Rows from block 5 of a small image colorization model, named by matrix and row number. Each number is 500 + 40 x the weight over its row's rms, rounded and kept within 0 to 999. All counts start at 0. Numbers have three digits each.
After each channel's rows are labels from the 100 images, of 14976, where the channel reaches its highest value: "lies over" is the class under the peak; "top examples" is what is common among them. Only what is clearly more common there than usual is listed. The data: rendered roads seen from a driver's seat, with toy cars, trees and houses. In brackets: how many of the 100.
# conv: 3x3 conv (model.mid.1.conv.weight, 192x192x3x3, each kernel summed), inputs 128-191

conv.118:478497448469575476508492487430468478507478545490471395478427514463439533470462454472491513498498523492487516467529492523439502478540417510511466549511413469514537461392490502434472500421487499
lies over: road (67); car (26)
top examples: straight (61)

conv.173:482474499547492520530524472394405490483486489444501533464372477452467512487451412501520470476448527535461536466462490502473497473506527551474477519448281471507553484486510519512449489461486538
lies over: road (84)
top examples: solid white line (60); crossing stripes (52); vehicles: zero (40)

conv.88:549521501519587533520477520476505480513464468529536488457483511506479516464489512543551506636507522515474512453540422472429457510516494459491529488462469450436499468436500508523528485412508482
lies over: road (71)
top examples: bends left (81); solid white line (69); vehicles: zero (31)

conv.42:494463427563461537521529434474491508502502466518476505482471475434512468517456494548439475447473474518516485509496453485541565424495446486503422494464463461471466504475440461430545447466418504
lies over: road (92)
top examples: crossing stripes (79)

conv.63:465493546487486536555496541441431490479464512552522528510445483519488540499437482467492485567442572410466491495465443518392576506507506517463535489432360478503527449389524496534509480506516454
lies over: verge (100)
top examples: sandy verge (93); bends left (62)

conv.189:557435459496518539488525490467490463489425494580505492505441507514435530490481510519475523566528547528508427493552549514466542408462452488532507537520443443528511534499580547497532416496549440
lies over: road (82)
top examples: double yellow line (99); crossing stripes (84)

conv.30:516535521543476481452477450499482541455462542504490510482552496499451562464410449467446502479466489488509506566559523502477586489525523479527537481436514507505480556452551488520563495492490534
lies over: tree (52)
top examples: tree (61)

conv.147:492512553489466499530466478509448506469452497459477440469472498488523551429548434460485469500428547497504488449480496467480487490489399486483465503405475599489510482450537492475492566461507483
lies over: house (48)
top examples: bends left (68); snowy verge (64)

conv.51:507435525494481567491511569463431448463489497499498478471509472503484511512425503417517477495467472443484421469457505497493436487501514487497453475456480468526549491467553496543498578462521485
lies over: verge (99)
top examples: sandy verge (94); bends left (73); crossing stripes (58)

conv.44:501422550486506506484470568488513513438462592543536500432517544495542486503479459488576531458493535520546512509522491470517471521513422484469548474500496535522546501495511489562491539555534472
lies over: verge (81)
top examples: vehicles: zero (34)

conv.116:492452509526502483479451477495447498483507524494457505500515511523437526431503535509567507504503506516464393513549540551492484503506515439534492588512503513558486490500503545516484544541496516
lies over: tree (31)
top examples: dusk (100)

conv.24:453469495483497485450486540453433511454490501483477451554438526561492520447550558504487515490445478471501516510476516435485505508465458469497477509532480500459435450430478538488491500493491529
lies over: tree (61); pine (39)
top examples: bends left (67); tree (65)

conv.112:514523530502481537539556472459522503429418503529517527488507504533438516452525478434508497481456599454468538497475501489420552519450485478505523503451509542547465406395448512513536528476493409
lies over: verge (99)
top examples: bends right (96); crossing stripes (78)

conv.167:524529492450510479546511433439429471553453440492454430472447486446445526527486396460499469476443507500500451537463479468465537492523513451469447531518440526475415459439473433531468474455480506
lies over: pine (100)
top examples: pine (100); bends left (76)

conv.144:456505500507486533508522538460469370471469524483461423425439496454563494524462538439505499488474572458452496474470498504456514435461546542466493501410385471502469489402466470515476460488500531
lies over: pine (78)
top examples: pine (96)

conv.140:503447450507540473497537483482434512532483472380458482445459492488452479470484498522479472469456477503477450481418522496473478418536570490513406492491463550479466465510523496459482515418500505
lies over: verge (65)
top examples: snowy verge (96)

conv.166:496480458520490484488529467518445513434482469453512461447541485480483534455545411539461481508456534457512444564507536488507490512507452486504486470461498569550472464434509519527503476455447522
lies over: tree (99)
top examples: tree (99)

conv.31:530467434467532480505459589465488514502493513464482453513464511499448489479440482481474521447417573443488488482491487521476508481512483485432500568406495478530432494448494533514526494487511483
lies over: verge (75)
top examples: crossing stripes (68)

conv.33:489431550446495524507457447445463544476452469517489529518453518418532573545511528544482517454454552438506479431470511526509470504451556505447523425503488437399582449421575462498498457512530529
lies over: verge (77)
top examples: sandy verge (72)

conv.114:469477537523466569498467488524439468417518502429492466478492449446476563503468487541527443517453537535480537467532550486460477462489442542512482515412512443489448483429494483547502532481404447
lies over: house (56); lamp (44)
top examples: house (66)

conv.122:486484437485498525511497511418409540455492425498533428533404466551526518424541541540432482511462502436463494538480508455514505436475503458447531453476444448473469489453507521446479503456482480
lies over: pine (47); car (27)
top examples: pine (66)